config = dict(
    arch='convnext',
    model='image classifier',
    dataset='close-ups of made-up surfaces with and without defects',
    train_examples=203450,
    image_size=32,
    crop_scale_min=0.8,
    horizontal_flip=True,
    targets=['defect', 'material'],
    num_classes=[9, 9],
    isotropic=False,
    norm='layernorm',
    activation='relu',
    mlp_ratio=3,
    layer_scale_init=0.1,
    inner_norm=False,
    drop_path=0.1,
    patch_size=[2, 2],
    depths=[3, 6, 3],
    widths=[80, 160, 320],
    kernel_size=3,
    mixing='mixup',
    label_smoothing=0.2,
    loss='cross_entropy',
    head_dropout=0.1,
    init='small_normal',
    residual_init='zero_last',
    optimizer='adamw',
    lr=0.001,
    beta1=0.9,
    beta2=0.99,
    eps=1e-08,
    l1_shrink=0.01,
    steps=15700,
    batch_size=512,
    epochs=39.5,
    lr_schedule='cosine',
    final_lr_fraction=0.05,
    warmup_steps=3140,
    weight_decay=0.2,
)
Rows from block 9 of a small image classifier, named by matrix and row number. Rows with one number belong to one neuron. Each number is 500 + 25 x the weight over its row's rms, rounded and kept within 0 to 999. All counts start at 0. Numbers have three digits each.
After each neuron's rows are labels from the 100 images, of 14848, where the neuron reaches its highest value: "peak on" is the class under the peak. Only what is clearly more common there than usual is listed. The data: close-ups of made-up surfaces with and without defects.
# fc1: MLP up (model.blocks.9.mlp.fc1.weight, 960x320), inputs 0-63
# fc2: MLP down (model.blocks.9.mlp.fc2.weight, 320x960, transposed), outputs 0-63

fc1.641:487500498467500510518520481477469443527476500500520479470503496453536501500509499493503498501496500502506495525504505510538507500505500497500500499438437500524500498492501524496495521502505497
fc2.641:504510508500498499489502547505488507501508410517515508545484541500502497504498498493493491500508536499477496566497500498457419507526502496496521498501548502501466497458498502553407493502497501
peak on: smear

fc1.464:501503499385564500502510458501499500564442494511501495507499473497504499501500501501534512497489496500468500452491486501497501516486521479513501506432483507512513527500501496497485508497501494
fc2.464:513478432546489500500505500470551494482523501498524499518495499472520484495508598479477495523527512516507485521499467470501552499552503493501501493495537489494491474495500483517496515531505500
peak on: smear

fc1.406:491499583465522499500499529496501499484500542516500496496502496502501505475504545354499535472498451501496500498502497499495463501498497502496499497515459498505493583494495473497566500505494497
fc2.406:495485482499505484501499500499501479500506473501502516506493506490501495510500549501407500497480487511520500485500502500501581495503499496499510499496502476491507524488502493501500492507495509
peak on: smear

fc1.270:501483485500503491473520505509500499498517483500467499496508481494500504468508506426496467368509540478495503489492459500432500495544532500503511505476497499521496494514500499499492508518461493
fc2.270:463526500490476504484489470458498494453472498496530495483486499503509504496508501501502504479481483498501496500492494498493441501502493577457486522501508518497481497501449500515484500517497506
peak on: dent

fc1.674:504502535502560502513506460500563500529487499505490493474502501488501499503499500447507509492499486486500498538508499501557485504509519479507501509428488495501498511473513449487520503498496499
fc2.674:492499505499500497500502510500496499484505367499532499528463501470500501500495521500473499500503500510509502544464504499502606489520502468505499499439500494497501499480492501484497458497512501
peak on: smear

fc1.142:504506494504499496505493500506506478480492482575467504498541502501500488511502534446520513423500472492487500501539485500504492542489518494496501501524518498499481491531490473557505479496474502
fc2.142:491538494466501496486494492487480496497478498495500470471504505502527500458483510592504498456490500499524501523459456504525464466522491501432491499500514533504500456507474529500483495506494448
peak on: dent

fc1.351:542526478498492455498537549549510499520544495495484483500500562466498490505503515508486499371512510494523502501499499469499507524496503491516518496501514479501495441500461451501500500496487501
fc2.351:522505492518502528500522512594525464478491502492536582532494482526518497500491525510516508519499485500504458488497500523470497499501500492478519525512500464500486467498516509497471518520497495
peak on: dent

fc1.52:499505560458586513498499470568511494493504509502500502504514510497500518488496492477522541411485508498463506493523509505512483512491507475521497583507458533535499530542531490503530500499485494
fc2.52:516458566491498487499502545558485528529529507498504506534535502488502450526504479483536497495529502511528479451482489490497488505496492484511508492495612512515494509508507501487502490500526554
peak on: smear

fc1.558:488505551496518497515519460501538500521501514501502503485503476496505498489500497343502506479499469501487495520514500503527450506525521498499500499456480500500500568527499474493535507500501499
fc2.558:494473500521504499498507501498512476501505435526522500517480499474500499498497559502491499497491509526504500500495503500501596492514501487475514496483499469486502501498499487480501500501495500
peak on: smear

fc1.6:503501511509557513500512463503496498483416479503494508566466484496504501492494506489500492498498546500500498499499500500502502501481498507502502502337467500499537521511532483496502494500506495
fc2.6:513501469516463505501484478459522496526513510498407497480492515459502471483499475502491502494498495506479504510514489508496541500496467492501503503514502497492532501466496503509529516501499499
peak on: smear

fc1.368:533518506489504500512501494549487481494486504520508527500443408474516482445500500497502501496507468464484499497513383493499509527583535517571524518501469478541527535514461498497494501499497500
fc2.368:509511512497538478468460597503502511509489500499455496500518536517441477513480478546499507493503535505483466475499505482492509453509450493385495480521480514496509499509519495500492507478505530
peak on: smear

fc1.107:511501559477562503504527466517502502503462505490463500496524500444501500508501550445552502478491492501495505478536502469499484573485499505533503503490505525496505498499518481497487507501467500
fc2.107:523500511503442482421461469492517499500498480502457510499517494505519500522499549493477543551504500495532498521399502502500499446516495499500485479500514501497515493501479479532574525507496500
peak on: stain

fc1.692:503495487500487548459483515515513457523500499541467465507498500483532491467500519468533503424509496475496503485500437507475492493494503485498521522448518538547491500500503500519506492532454489
fc2.692:483484491501494515499495480472462473451512492490528481490493526509505497484502485499519524480504502500497510506500500500478422496506500605497501506499511486443527499541450486519494497501503508
peak on: dent

fc1.508:500499487485495484499497449526500500490477457509486496513485451481496503522500579402501498444520499497471481463494500501496502507487493485501520510474478501500498486518507502496499500502474483
fc2.508:500504497501506489515499488502522514518505492519496496510542493551481497502483547575505501499498479501570503509475486463471499487500508476492502485481505551505519467539514483562507509462514499
peak on: stain

fc1.514:494501571509515492487528427525527500474488525512501530508502479501510508476497499490509540475497495499513500514505502499521470500548509494532501502514528505515515533538499443465543490499514494
fc2.514:500493377495503495486459480485499497502499439501499533509511485505493479495487594502464515490492499507520499502500500495501572476502500473474501497488494500463523503492532441545508494500500517
peak on: smear

fc1.57:489507534499499488512474490500496406539455501601493624525494440527507474501501463488488521496497500489490495455491514504502501505512499507506515500450481497501497499476507546495499502499471494
fc2.57:500496460500501485500499498491499513501511445500509499504500515460397504493501442499528501510500503499500498508525468450501499524499533474532534495482508498509525508484492513509516510490493502
peak on: stain

fc1.566:502500498487505494508494466510498500548508520501499499501518469497497485504501481425530506495484472501456488502509492503499458583512508513512503508437500512499501495508502496467504511504504496
fc2.566:530487489563549501490488498448549498491511470501501499538502508487491472496495626480511500506504506515536500514500488500467531494545499498498503498496505478476518477445497471517510498505497505
peak on: smear

fc1.350:476493487474506573424502485502490500494412516508497496500477488496504510507501499477501504500499494477506498503448494500496492496515500494487500592438500542502504505482507498531495496514444498
fc2.350:494498502501496559499503501492502522508503479535554540547510475495438502493501500540500494514508499500497518582510526499500534501499500448519454500417501504501480497494507501498503525503488499
peak on: smear